config.yaml
encoder_arch: "vit"
model: "contrastive image-text model"
dataset: "views of escape-time and Newton fractals"
train_examples: 36250
image_size: 24
crop_scale_min: 1
horizontal_flip: true
color_jitter: 0.2
tokenizer: "word"
vocab_size: 29
loss: "softmax"
embed_dim: 128
encoder_norm: "rmsnorm"
encoder_norm_position: "pre"
encoder_activation: "gelu"
encoder_mlp_ratio: 4
encoder_head_dim: 16
encoder_fused_qkv: false
encoder_bias: "all"
encoder_qk_norm: true
encoder_parallel_block: true
encoder_inner_norm: false
encoder_drop_path: 0.1
encoder_patch_size: [4, 4]
encoder_conv_stem: false
encoder_layers: 8
encoder_width: 128
encoder_positions: "sincos"
encoder_pooling: "attention"
text_encoder_causal: false
text_encoder_width: 128
text_encoder_layers: 6
text_encoder_norm: "layernorm"
text_encoder_norm_position: "pre"
text_encoder_activation: "swiglu"
text_encoder_mlp_ratio: 3
text_encoder_head_dim: 64
text_encoder_fused_qkv: true
text_encoder_bias: "all"
text_encoder_qk_norm: false
text_encoder_parallel_block: false
text_encoder_inner_norm: false
text_encoder_drop_path: 0.15
text_encoder_positions: "learned"
init: "kaiming_normal"
residual_init: "none"
optimizer: "normuon"
muon_scale: "original"
lr: 0.0099
momentum: 0.95
nesterov: false
orthogonalizer: "newton_schulz_5"
adamw_lr_other_params: 0.0028
grad_clip: 0.5
ema_decay: 0.99
steps: 11600
batch_size: 128
epochs: 41.0
lr_schedule: "cosine"
final_lr_fraction: 0.05
warmup_steps: 1160
weight_decay: 0.04
adamw_weight_decay_other_params: 0.01
Rows from block 5 of the image encoder of a small contrastive image-text model, named by matrix and row number. Rows with one number belong to one neuron. Each number is 200 + 40 x the weight over its row's rms, rounded and kept within 0 to 999. All counts start at 0. After the name is the row's rms in percent of the matrix's.
Before each neuron's rows are labels from the 100 images, of 14976, where the neuron reaches its highest value: "patch colour" is the nearest of a few named colours to the mean colour under the peak. Only what is clearly more common there than usual is listed. The data: views of escape-time and Newton fractals.
# fc1: MLP up (encoder.blocks.5.mlp.fc1.weight, 512x128), inputs 0-127
# fc2: MLP down (encoder.blocks.5.mlp.fc2.weight, 128x512, transposed), outputs 0-127

patch colour: purple; blue
fc1.13,099,165,267,267,162,171,118,250,275,243,238,240,224,203,217,241,154,211,204,160,132,172,126,229,191,223,238,248,226,278,208,239,141,236,214,204,141,205,186,191,271,212,175,188,187,169,181,196,247,223,199,147,205,181,216,213,128,127,195,218,189,210,156,332,175,204,177,227,144,228,206,220,169,184,137,174,261,196,193,168,237,189,237,222,230,234,175,184,207,192,203,232,186,225,157,143,230,188,226,270,127,191,137,211,178,141,264,260,220,254,244,182,114,187,241,181,226,135,256,209,207,182,227,190,128,221,179,184,198
fc2.13,097,167,220,224,218,224,227,121,212,140,109,221,233,182,234,198,174,206,220,222,193,240,179,240,170,192,165,185,212,235,248,238,193,189,197,161,145,120,150,270,171,146,204,246,289,265,261,125,132,230,220,156,205,136,240,220,174,223,211,232,148,240,160,223,219,116,198,184,123,185,190,240,239,206,159,254,143,239,157,233,175,204,200,165,166,250,170,237,237,239,209,145,220,145,231,301,164,220,201,223,162,252,190,156,211,182,248,161,154,195,242,198,241,133,227,208,183,205,212,243,228,230,169,178,165,238,245,141,256

patch colour: black
fc1.463,098,157,200,220,166,183,224,251,172,222,228,223,187,271,193,161,210,196,210,212,192,233,259,198,254,210,178,229,263,217,170,202,102,198,163,165,233,145,166,208,159,267,152,180,191,169,239,250,217,201,268,197,190,196,256,169,227,178,266,159,131,185,102,213,204,206,222,148,213,185,280,208,190,132,199,162,102,168,211,182,208,222,250,261,268,216,212,154,234,141,130,213,170,231,185,172,277,204,105,223,176,175,159,156,136,199,195,251,155,95,193,223,185,148,215,220,171,140,175,177,240,202,256,223,219,230,213,213,216
fc2.463,088,202,170,177,135,235,155,149,186,197,199,205,208,207,177,199,252,170,141,226,305,194,148,134,214,224,247,192,153,202,190,259,231,167,263,244,215,272,184,194,168,221,184,251,263,262,212,262,225,243,197,208,149,137,168,208,191,118,217,199,269,169,216,199,195,198,135,196,234,194,159,231,198,203,209,160,300,167,265,232,155,186,258,187,218,219,195,240,150,141,259,122,175,203,144,162,173,185,239,156,163,164,186,218,255,225,187,212,161,217,236,121,280,203,249,169,175,190,174,188,143,200,283,222,239,181,226,263,214

patch colour: grey
fc1.12,096,177,179,156,173,263,137,185,255,193,205,259,276,154,160,210,151,168,306,224,145,134,192,137,168,241,202,176,181,216,173,133,227,235,221,215,164,187,280,315,215,220,173,124,211,210,173,247,224,217,200,204,185,231,196,219,229,205,227,243,201,226,199,239,119,238,219,199,201,241,212,228,246,161,243,162,287,149,207,280,190,224,166,246,233,168,203,207,221,133,183,181,177,224,186,146,227,136,200,170,215,199,165,266,246,180,266,208,195,199,177,225,236,146,221,183,269,173,261,262,147,257,215,191,214,189,159,255,196
fc2.12,085,230,209,149,133,253,171,233,307,286,185,196,203,160,128,220,262,176,201,183,136,238,213,271,194,175,283,247,233,232,203,246,228,183,92,193,232,220,205,131,182,195,183,217,242,166,230,238,168,238,188,146,221,192,230,186,260,214,224,178,161,190,156,230,192,227,178,163,132,190,223,276,189,140,208,201,186,232,210,264,139,141,144,159,247,186,153,257,209,241,101,180,246,201,189,237,200,164,196,203,219,223,217,218,202,208,235,233,185,239,205,193,188,160,183,146,188,149,267,234,234,181,146,134,245,141,198,186,166

patch colour: black
fc1.390,097,122,159,280,178,196,235,260,157,188,221,177,224,235,165,125,226,137,223,110,252,175,122,170,190,191,235,123,176,252,125,180,146,206,117,170,197,198,218,159,153,207,189,203,184,138,191,209,227,223,207,191,159,165,181,184,234,131,206,195,203,136,172,224,196,271,200,135,177,258,191,208,170,173,222,136,219,208,248,204,278,193,171,139,205,235,177,229,196,184,167,251,288,223,142,153,248,245,140,246,260,201,195,226,246,261,189,209,192,170,221,217,189,193,271,247,217,160,170,232,222,224,190,235,112,205,218,212,197
fc2.390,080,182,171,177,207,223,141,232,231,166,228,167,268,198,173,163,210,143,186,160,226,173,283,261,185,136,181,212,271,220,199,195,241,233,162,249,232,178,221,166,143,141,199,233,205,233,191,252,223,221,163,255,195,168,160,257,198,252,202,155,199,209,262,204,207,129,199,237,178,184,136,216,248,175,184,195,205,242,237,168,180,208,281,173,185,137,188,184,138,208,211,124,206,91,152,220,178,125,142,190,249,243,206,213,203,236,224,178,181,148,46,239,175,209,182,199,185,191,197,133,197,170,131,182,220,217,128,214,183

patch colour: green
fc1.79,095,197,227,213,175,154,176,209,168,187,164,195,163,114,241,231,241,222,178,256,193,238,222,233,195,210,202,226,150,188,175,213,258,250,239,182,194,208,233,226,293,210,290,273,240,153,225,172,282,62,188,167,184,189,146,240,177,286,181,207,276,145,145,283,152,196,147,190,229,214,174,163,194,211,199,189,200,185,226,256,157,269,223,184,252,231,214,210,206,214,177,211,100,165,144,170,178,180,210,269,189,244,174,232,213,194,177,189,170,213,294,163,158,208,196,191,209,168,234,269,226,178,178,201,254,241,173,199,200
fc2.79,093,162,187,165,190,218,158,186,157,171,172,232,126,227,141,248,239,228,115,191,300,216,168,162,215,235,150,193,257,244,163,198,256,151,202,198,166,164,191,255,192,216,205,209,138,193,186,201,219,205,193,157,210,146,220,222,223,174,273,221,169,220,181,242,266,163,252,171,196,216,213,143,203,114,218,185,257,194,154,207,248,173,137,164,197,236,184,233,126,208,206,199,135,239,212,164,269,210,238,289,252,190,226,168,193,173,276,279,208,300,194,164,201,137,196,178,181,281,178,158,268,225,155,213,185,232,231,162,214

patch colour: purple; green
fc1.188,099,184,234,192,165,248,190,238,194,218,196,236,256,139,170,194,174,146,238,274,168,180,181,153,167,105,220,220,166,208,203,203,194,250,139,151,142,226,212,234,202,159,229,186,255,216,226,289,247,181,243,204,206,242,238,234,239,206,181,218,192,155,172,314,141,227,238,195,161,265,208,288,259,206,218,126,310,161,190,291,193,219,172,213,204,157,190,189,207,149,161,187,220,195,124,147,168,181,160,232,253,205,195,167,204,211,250,190,186,225,163,158,168,200,193,211,324,179,233,208,174,256,163,217,200,179,192,208,218
fc2.188,110,290,174,166,183,195,227,169,234,286,213,183,245,173,178,230,230,172,214,204,160,239,224,196,245,232,255,244,182,219,184,207,174,124,137,190,251,187,207,186,203,157,182,331,194,252,193,233,125,181,189,176,243,229,168,169,208,137,206,197,225,169,166,287,231,167,218,175,246,161,179,206,171,160,170,262,168,222,187,158,247,239,219,145,248,152,186,240,152,225,184,217,203,169,186,273,164,259,162,238,261,175,189,186,140,248,320,209,206,292,138,236,221,228,178,226,208,200,256,195,158,168,131,212,188,188,241,211,194

patch colour: brown
fc1.183,092,178,258,114,223,211,223,193,255,145,173,273,237,167,240,243,200,178,178,263,170,150,202,131,158,294,200,165,180,123,204,168,142,126,214,111,119,299,150,140,175,167,217,191,188,195,196,220,160,232,150,224,217,219,164,190,247,248,182,258,222,272,246,129,167,219,215,147,214,177,178,255,210,193,198,180,235,140,218,195,253,212,213,221,187,150,196,193,232,274,265,224,226,126,205,201,176,125,155,196,212,212,191,146,182,210,240,246,233,185,256,245,209,217,212,170,213,185,190,175,208,246,160,225,196,158,213,157,191
fc2.183,079,193,247,294,170,191,217,246,213,183,197,251,267,212,152,282,234,232,218,187,266,211,175,222,170,139,199,177,183,198,147,221,230,213,165,118,225,224,174,223,174,173,245,183,170,213,222,203,180,143,200,241,220,204,184,138,226,273,150,231,169,217,186,150,167,165,240,150,165,154,121,216,158,203,207,206,165,158,207,191,121,272,212,197,121,168,168,150,239,221,180,251,168,245,230,276,278,252,197,229,247,167,264,206,214,196,181,257,183,173,147,160,194,224,148,140,215,179,205,230,164,285,235,114,153,206,139,186,184

patch colour: brown
fc1.21,103,204,176,129,186,198,189,166,184,214,230,158,194,180,227,277,190,233,209,177,204,239,241,176,245,232,172,218,213,224,165,187,237,197,255,215,198,224,174,217,242,225,226,295,123,114,214,256,257,232,184,116,274,190,229,190,196,112,275,260,244,151,190,236,201,268,184,159,264,198,188,168,89,174,254,145,129,242,221,163,249,190,222,161,228,197,213,192,181,233,181,138,167,167,176,210,180,197,197,241,215,273,207,211,171,215,276,188,243,204,155,257,208,172,181,227,230,222,241,278,133,244,154,242,176,199,209,211,152
fc2.21,105,206,187,257,210,232,272,238,145,202,248,211,107,231,206,204,161,182,170,261,242,155,117,179,253,141,214,264,226,162,151,253,154,214,169,173,223,181,244,167,187,233,167,234,184,225,201,123,244,215,194,214,190,130,168,313,175,146,168,210,152,234,166,215,246,150,170,169,173,169,173,166,202,189,194,216,165,217,175,207,213,271,153,221,164,252,177,165,210,220,172,211,199,220,252,192,263,175,200,176,171,227,209,115,178,130,149,209,179,140,156,182,253,186,219,151,147,232,133,218,187,105,238,165,226,158,146,204,253

patch colour: grey
fc1.496,096,218,153,164,224,146,255,216,214,243,261,188,184,196,146,147,212,203,165,173,209,183,236,199,281,252,288,213,275,215,159,249,219,176,208,198,225,228,215,189,198,214,155,124,134,175,249,253,237,167,214,235,87,178,205,238,131,250,221,179,152,236,261,189,229,126,215,218,234,155,229,254,181,183,137,263,189,223,246,285,127,213,216,193,269,239,216,132,164,160,156,231,207,176,185,228,166,186,157,170,171,164,166,218,181,211,252,212,131,276,192,154,185,214,164,195,232,185,292,210,222,204,237,183,176,162,212,180,195
fc2.496,088,154,178,201,208,174,167,181,184,257,180,269,177,165,208,326,193,160,151,205,112,245,246,161,231,233,232,189,208,214,199,210,200,292,229,263,141,205,158,164,248,217,98,207,266,171,220,136,211,226,165,163,185,222,296,161,216,167,195,283,202,215,159,201,218,232,168,202,156,191,225,190,279,167,232,161,181,165,204,176,166,137,211,221,139,168,167,228,249,199,160,255,186,259,272,232,198,209,234,166,219,125,197,260,153,196,171,228,236,213,203,215,249,205,165,131,168,193,180,161,206,192,196,192,249,129,229,235,201

patch colour: brown
fc1.3,097,179,265,266,237,202,213,240,194,176,255,207,209,190,187,177,232,110,213,187,170,154,236,233,189,222,187,109,204,229,173,152,142,199,174,229,263,181,219,236,264,180,131,179,171,253,267,235,229,159,143,256,214,148,166,201,214,221,238,192,162,159,206,195,147,233,207,243,210,226,175,198,169,237,151,113,262,182,211,190,117,223,164,295,245,208,226,222,285,167,156,259,179,204,215,114,237,164,224,133,199,262,233,245,260,197,150,207,228,193,155,191,161,191,187,224,232,235,172,231,155,166,193,256,149,174,193,129,176
fc2.3,104,126,172,174,156,170,263,134,186,225,185,221,200,240,191,190,116,145,177,197,188,249,198,248,168,187,157,126,175,194,242,208,206,179,193,265,225,217,168,221,225,155,174,180,162,263,164,137,194,222,197,178,252,178,173,167,140,118,259,161,193,168,187,213,196,141,217,224,182,150,196,222,179,200,209,184,126,108,126,194,224,165,188,227,208,142,254,186,161,226,263,173,224,82,169,237,178,184,156,246,184,261,233,203,174,158,214,209,165,210,120,247,247,118,147,204,210,204,213,241,132,225,174,239,179,275,163,195,227

patch colour: green
fc1.222,105,251,151,202,188,256,161,214,154,192,237,252,236,134,210,258,158,165,219,233,148,171,202,179,197,191,197,166,165,202,154,134,152,263,101,163,189,225,214,209,266,199,182,163,168,172,168,233,180,251,223,206,251,218,197,275,241,248,219,164,209,185,132,265,199,201,201,249,210,258,115,192,205,194,195,155,217,109,188,222,170,174,221,163,250,252,262,158,206,179,161,176,144,183,176,159,247,204,168,242,205,257,168,223,196,194,208,239,170,192,271,110,144,148,202,256,184,86,210,229,204,244,260,216,215,189,165,187,144
fc2.222,093,219,119,158,211,201,179,143,229,146,167,169,233,165,160,191,173,224,277,208,168,192,198,203,201,189,227,271,155,260,204,177,247,138,196,227,141,184,191,206,167,184,272,321,232,257,115,165,214,173,222,174,231,181,213,185,170,187,223,224,238,201,216,307,249,204,188,230,125,167,197,193,208,160,129,214,199,214,109,239,269,173,189,198,200,151,188,224,137,240,231,158,211,192,192,248,221,216,145,223,210,237,213,170,172,270,277,245,177,202,241,169,189,186,223,212,237,207,251,191,216,188,217,280,111,281,194,233,198

patch colour: blue; grey
fc1.384,087,204,111,187,221,120,145,261,158,236,192,228,200,272,140,181,167,177,181,226,269,220,231,251,243,243,222,201,258,134,147,119,155,228,191,57,172,161,152,220,199,209,170,232,162,209,167,270,194,213,212,200,219,156,174,191,138,277,201,175,267,234,220,217,247,197,273,212,156,232,156,144,114,268,202,200,168,248,158,183,160,220,179,253,255,224,179,209,259,242,158,258,150,186,205,225,186,218,187,205,160,191,182,171,236,175,244,198,236,226,278,228,228,207,201,153,191,214,194,222,205,209,189,155,176,190,213,212,195
fc2.384,093,172,215,217,195,183,219,216,159,194,211,158,231,199,161,201,220,175,157,228,245,223,152,184,267,261,209,194,297,267,237,256,262,215,172,295,206,216,134,226,258,210,150,228,240,178,180,239,243,180,183,168,207,227,198,179,160,190,229,177,141,163,160,175,135,217,226,202,236,241,154,190,146,254,159,264,253,184,151,178,264,170,204,171,214,185,170,116,283,196,239,243,199,209,260,234,251,171,183,203,193,147,227,231,230,170,196,204,164,159,207,149,234,131,248,199,188,169,179,184,106,153,307,246,252,243,254,183,180

patch colour: green
fc1.328,104,204,170,215,158,242,160,180,222,208,203,230,211,164,137,193,147,175,256,175,126,105,143,179,172,246,200,169,156,194,171,184,199,267,198,199,189,186,262,209,260,241,183,59,240,172,230,249,220,197,171,236,208,211,221,204,214,230,218,246,200,179,143,284,186,221,204,202,199,241,159,204,226,184,184,244,290,124,196,272,179,159,221,187,205,216,177,189,212,243,168,140,172,171,162,192,220,161,181,214,308,239,132,188,278,148,231,194,205,186,173,136,137,191,142,171,268,205,224,213,174,224,246,231,225,154,217,129,224
fc2.328,100,168,136,215,187,221,197,193,228,224,215,200,234,164,151,176,234,173,279,147,115,211,153,258,170,178,230,281,214,238,198,189,248,162,132,195,188,202,243,132,178,185,190,250,209,223,219,206,134,174,174,141,215,182,224,190,223,190,193,190,194,188,217,339,201,204,204,171,141,186,187,177,202,262,212,174,171,245,145,207,209,177,198,154,288,151,169,223,246,191,261,208,214,242,189,243,185,193,194,190,280,195,249,156,166,180,307,201,196,273,230,206,190,231,252,197,267,184,322,236,203,170,134,188,215,216,230,233,138

patch colour: pink
fc1.416,102,215,208,221,155,146,237,140,159,175,308,190,186,175,226,204,230,167,159,231,156,141,213,166,177,137,202,200,210,183,205,165,155,202,289,283,261,178,202,90,197,172,206,154,256,225,270,254,162,195,212,208,127,250,268,206,248,255,177,176,160,184,227,244,280,218,256,146,221,234,174,175,211,174,213,240,252,208,186,171,166,155,190,181,257,214,212,179,206,227,176,300,266,228,182,174,207,174,160,214,201,260,183,232,170,174,199,197,163,245,269,222,147,221,236,161,284,180,236,174,224,227,145,216,207,190,152,174,217
fc2.416,100,200,112,153,188,155,246,142,186,217,265,198,197,148,202,250,185,203,185,186,254,200,206,154,242,215,237,205,211,145,150,202,233,286,190,215,219,233,153,188,287,168,242,284,209,178,197,200,245,153,239,184,234,257,194,185,219,167,177,202,282,202,196,197,160,249,221,195,224,207,259,252,201,221,242,261,254,182,137,179,272,153,244,143,235,110,268,188,190,176,184,155,227,229,222,241,200,238,145,190,211,241,164,158,133,196,256,225,191,275,197,239,272,244,183,200,200,172,131,121,236,177,222,241,216,232,225,263,190

patch colour: brown
fc1.461,093,162,200,271,251,210,203,184,169,204,190,197,223,213,231,185,226,176,202,309,245,157,175,154,209,221,134,166,170,140,211,194,163,247,229,171,198,228,163,191,241,225,181,179,232,256,184,179,304,183,242,252,195,157,216,224,208,284,191,167,218,131,182,194,151,256,143,181,197,150,227,317,195,186,221,164,234,170,276,145,123,267,209,239,197,220,198,207,126,167,222,231,203,162,168,150,265,173,222,199,181,204,208,233,301,261,150,237,149,204,201,186,149,171,179,166,177,179,203,244,144,207,184,269,267,179,209,185,164
fc2.461,090,269,256,215,277,180,195,241,168,191,141,272,211,118,225,162,259,176,174,170,217,230,181,279,172,244,244,130,201,133,174,185,220,270,204,183,218,166,136,235,181,138,191,202,212,178,199,139,155,259,259,217,205,187,232,308,223,277,230,200,209,195,230,135,174,197,233,201,147,182,206,164,240,127,217,127,173,297,199,142,234,180,174,292,243,181,221,205,151,174,215,163,147,236,204,239,202,221,194,207,162,278,175,227,251,179,211,224,211,203,178,145,162,214,219,197,202,230,212,166,142,176,197,221,191,246,154,194,214

patch colour: purple
fc1.314,095,193,256,162,190,263,142,260,151,229,245,234,194,185,133,190,251,234,170,219,231,184,244,154,189,208,172,236,169,187,170,203,242,256,164,183,163,177,211,173,292,191,165,205,277,128,186,177,218,215,178,184,207,212,197,220,180,219,107,217,163,185,163,273,153,209,200,222,195,266,176,235,243,193,205,198,298,199,209,220,209,221,148,197,202,148,182,180,159,195,167,138,311,163,172,142,191,181,178,172,326,207,155,232,199,221,256,247,226,182,159,165,197,240,172,200,282,147,210,239,255,231,143,254,157,160,185,253,196
fc2.314,084,255,177,158,278,130,178,191,206,205,212,189,187,206,184,221,145,184,210,181,164,209,215,199,210,162,228,206,181,211,164,159,230,185,255,178,324,181,202,271,222,165,239,210,221,259,230,234,155,296,159,204,243,238,201,197,228,203,259,216,248,246,183,273,206,178,231,226,148,199,186,214,228,197,169,218,141,224,197,261,242,212,194,139,206,165,190,331,213,179,189,208,189,154,235,218,150,156,216,240,174,120,212,215,226,254,230,154,187,253,126,242,240,305,222,205,263,205,250,224,106,187,170,201,200,128,214,182,197

patch colour: purple
fc1.25,102,216,147,117,186,216,327,222,169,286,178,271,171,127,223,192,226,237,240,198,125,225,252,191,239,171,226,210,157,228,227,141,163,230,234,149,277,223,243,167,217,172,153,205,161,125,188,231,176,211,224,143,152,237,217,151,264,204,172,193,232,130,177,234,283,173,234,223,178,212,180,193,187,214,209,226,181,228,264,201,225,145,143,192,215,173,188,198,222,178,182,177,196,186,244,211,146,131,191,189,174,207,156,211,254,196,193,191,161,245,196,200,252,199,213,222,234,120,266,112,196,233,205,192,136,265,226,266,205
fc2.25,115,217,181,246,218,243,136,241,234,234,181,214,154,286,223,224,234,135,204,152,284,139,173,292,176,208,130,201,218,120,155,204,239,163,196,249,212,239,205,160,197,195,204,180,222,209,209,247,258,231,150,290,273,220,138,255,227,174,270,253,238,207,228,247,127,181,268,226,160,149,223,194,215,250,183,150,122,216,164,195,147,192,195,154,158,136,150,259,174,197,204,238,215,225,162,231,266,253,208,173,207,169,233,162,206,236,214,195,264,182,224,255,159,273,206,210,206,226,204,211,231,230,213,208,173,167,199,173,228

patch colour: brown
fc1.421,098,191,223,153,207,111,187,160,209,237,161,211,195,161,250,170,220,185,94,255,242,189,133,169,162,212,184,219,179,215,172,250,202,262,205,189,211,192,221,187,177,256,134,164,181,235,230,204,223,161,191,257,159,217,149,192,167,181,197,220,188,289,223,209,201,227,230,177,169,237,167,232,176,220,148,96,207,263,169,241,157,168,186,168,191,206,195,247,240,147,157,170,167,230,236,166,191,144,164,155,297,131,172,318,239,207,148,168,137,166,191,151,208,197,222,232,230,185,265,187,258,162,175,204,205,108,154,183,234
fc2.421,099,253,227,176,196,243,142,164,262,181,192,146,193,198,110,216,171,230,244,285,239,196,177,237,154,192,175,127,213,167,222,163,145,225,176,267,236,139,224,212,162,147,185,150,152,197,133,273,243,262,214,221,196,261,213,206,225,211,218,194,210,172,244,196,222,268,244,218,201,165,125,156,177,239,209,229,263,138,182,252,233,211,179,249,185,151,192,177,195,158,126,271,191,262,222,205,224,242,190,198,194,264,176,169,189,159,191,186,201,259,178,261,152,217,183,202,161,241,143,220,135,178,183,210,310,269,195,177,162

patch colour: brown
fc1.83,101,208,195,181,226,203,224,259,186,234,214,196,145,172,245,268,131,178,192,281,165,238,167,191,223,212,115,175,187,184,144,213,163,116,207,165,223,257,142,123,220,209,242,240,212,216,188,240,127,223,186,168,266,188,250,108,169,187,231,241,169,236,260,211,195,256,264,171,172,206,199,257,172,203,153,250,176,219,191,162,233,165,227,204,143,226,229,290,230,186,179,159,194,181,158,208,148,185,214,204,176,250,315,177,192,293,224,215,210,270,205,216,182,186,148,151,259,157,213,206,190,172,231,273,224,171,213,240,237
fc2.83,106,232,266,222,194,172,259,237,203,153,163,234,198,207,206,211,243,196,200,231,224,195,183,207,195,183,196,191,204,185,162,216,137,183,251,232,230,230,254,181,148,128,233,194,215,236,248,169,260,181,139,175,250,236,134,216,220,230,161,256,188,173,175,270,101,213,230,226,213,168,180,195,133,153,205,237,161,244,172,189,176,220,202,287,242,203,245,183,160,174,200,133,299,205,172,266,76,215,189,222,215,228,199,218,206,158,187,120,189,243,235,229,270,188,265,235,191,273,210,145,159,242,217,197,267,198,230,192,289

patch colour: pink
fc1.252,096,265,224,208,177,249,114,212,216,226,188,269,178,198,214,228,181,123,217,192,203,193,180,209,240,168,179,182,156,109,185,161,203,199,197,177,110,120,243,191,208,229,149,230,126,179,242,220,260,168,256,153,153,203,193,223,212,209,117,233,168,210,159,161,236,163,191,160,299,231,189,213,217,253,127,208,155,220,212,191,148,170,173,192,211,197,259,211,212,227,234,262,210,221,179,217,162,287,222,176,178,209,233,83,267,227,203,160,165,149,208,194,160,197,290,206,223,142,241,246,240,220,241,198,212,178,204,200,272
fc2.252,097,204,217,265,185,210,238,240,164,212,171,235,220,172,181,206,100,218,200,219,231,221,112,252,210,248,270,206,282,192,177,197,233,206,268,233,220,184,207,232,192,250,199,160,212,232,293,195,207,233,174,211,193,215,190,162,196,140,259,182,142,209,163,188,221,251,165,163,167,161,174,150,217,194,273,320,158,204,236,190,188,211,225,202,211,149,170,282,231,129,210,184,141,172,195,185,162,264,246,233,198,240,284,122,228,207,224,228,248,214,192,269,211,131,230,290,212,208,202,229,252,194,186,245,167,213,175,163,155

patch colour: blue
fc1.195,104,137,217,195,254,190,144,159,287,244,228,226,169,132,269,220,281,223,211,175,178,214,126,202,181,288,245,109,254,178,194,235,200,153,182,229,201,174,181,190,199,211,148,221,205,269,208,263,255,229,144,210,215,169,261,132,230,217,202,194,168,193,159,214,202,199,161,198,182,166,212,215,213,142,192,229,186,229,197,226,165,212,218,215,206,207,255,144,140,232,224,170,183,104,233,259,212,142,153,160,137,138,153,145,204,223,244,202,232,212,187,155,195,231,249,221,208,100,212,139,205,253,203,258,248,212,255,207,252
fc2.195,085,190,240,243,175,303,236,234,281,206,157,248,180,151,210,187,218,112,203,185,237,230,240,212,215,201,227,206,160,192,187,239,234,237,212,167,239,240,128,260,181,210,180,137,212,200,177,239,184,171,125,220,262,135,269,203,229,200,209,198,181,204,225,200,175,209,186,161,258,237,169,255,198,282,177,201,206,239,169,167,171,154,199,253,288,193,217,178,278,187,287,268,220,228,126,199,266,165,274,205,179,233,205,234,229,182,260,204,186,205,262,185,182,279,189,203,216,248,210,208,184,134,262,229,199,204,129,174,137

patch colour: black
fc1.99,103,159,151,164,233,169,186,242,225,165,170,232,193,227,239,139,172,170,194,187,184,283,173,151,196,199,213,192,146,258,228,182,115,226,231,210,202,121,210,124,307,214,171,245,213,241,207,243,246,128,210,259,328,260,194,207,203,217,227,183,233,190,164,260,211,280,214,153,120,216,232,178,186,214,175,174,145,140,184,178,199,263,176,170,176,221,206,221,220,245,209,172,205,203,219,158,134,228,189,195,173,196,131,150,130,259,216,194,160,228,167,234,243,154,172,230,132,253,192,194,244,230,244,240,223,198,205,228,239
fc2.99,099,166,146,133,186,194,166,152,167,190,224,143,237,202,171,226,126,218,109,188,152,206,142,201,201,160,124,129,206,209,237,135,203,179,184,204,181,224,251,250,200,162,232,283,193,200,167,164,203,199,222,180,184,137,200,146,205,186,147,174,213,151,145,177,159,37,191,172,194,219,200,180,183,217,222,167,224,157,211,195,218,312,232,157,235,186,184,220,167,206,208,186,233,250,127,188,178,211,176,186,205,144,195,225,156,263,232,212,130,204,183,187,302,230,188,190,161,180,180,201,200,135,267,191,223,176,204,200,126

patch colour: green
fc1.210,106,133,234,188,153,247,176,238,227,237,178,227,206,207,162,182,122,248,220,152,185,191,114,174,118,248,235,217,113,154,165,168,185,208,186,163,238,181,169,205,146,168,180,180,261,111,213,178,191,112,172,227,199,204,206,220,272,223,227,207,210,194,162,256,242,205,223,219,140,194,199,257,218,254,213,175,222,171,200,204,239,171,145,143,233,174,219,249,199,159,234,203,193,188,162,201,185,134,230,197,140,254,100,295,154,185,174,264,229,155,204,122,189,169,222,230,250,174,218,168,103,227,215,202,215,167,133,193,183
fc2.210,081,186,185,217,153,239,162,325,183,166,152,255,208,230,168,250,217,215,159,231,200,224,213,186,195,120,183,215,174,252,140,154,203,168,156,161,113,202,188,231,163,213,267,179,197,197,235,210,247,117,251,233,202,191,186,182,162,167,182,248,275,133,214,195,267,283,156,180,193,176,113,163,190,225,225,143,275,175,218,191,210,209,218,173,232,229,170,209,204,170,151,247,163,223,139,147,250,195,151,207,183,186,189,194,212,198,210,225,149,236,113,225,272,233,226,206,211,256,251,216,283,251,169,157,164,153,219,202,237

patch colour: black
fc1.260,102,168,182,132,138,230,142,260,201,181,169,134,210,253,230,104,226,192,188,174,220,214,158,160,166,197,198,197,179,255,225,196,200,251,250,233,161,165,159,143,145,155,256,146,182,209,189,198,206,146,234,197,173,135,233,131,192,187,156,113,187,128,163,265,215,276,188,160,120,193,241,165,157,220,158,194,140,211,221,160,217,197,236,177,228,220,203,189,221,215,119,246,235,251,161,126,202,206,139,292,222,195,174,214,235,208,181,186,190,178,171,151,151,212,170,180,252,145,200,204,228,196,137,240,109,189,210,248,197
fc2.260,102,159,169,160,201,171,209,227,179,162,240,161,202,244,199,176,230,212,222,238,159,193,180,227,227,146,162,195,217,186,198,168,171,201,219,231,193,248,199,223,202,246,182,176,221,235,207,220,176,253,259,201,79,188,205,275,172,224,239,173,186,240,173,235,186,161,160,212,188,202,115,254,216,214,250,158,154,196,106,179,171,142,203,174,176,241,207,153,122,165,175,110,161,129,98,284,173,209,149,212,201,236,230,193,225,253,202,210,195,140,149,104,154,261,255,283,193,142,141,185,176,210,208,227,222,172,144,211,167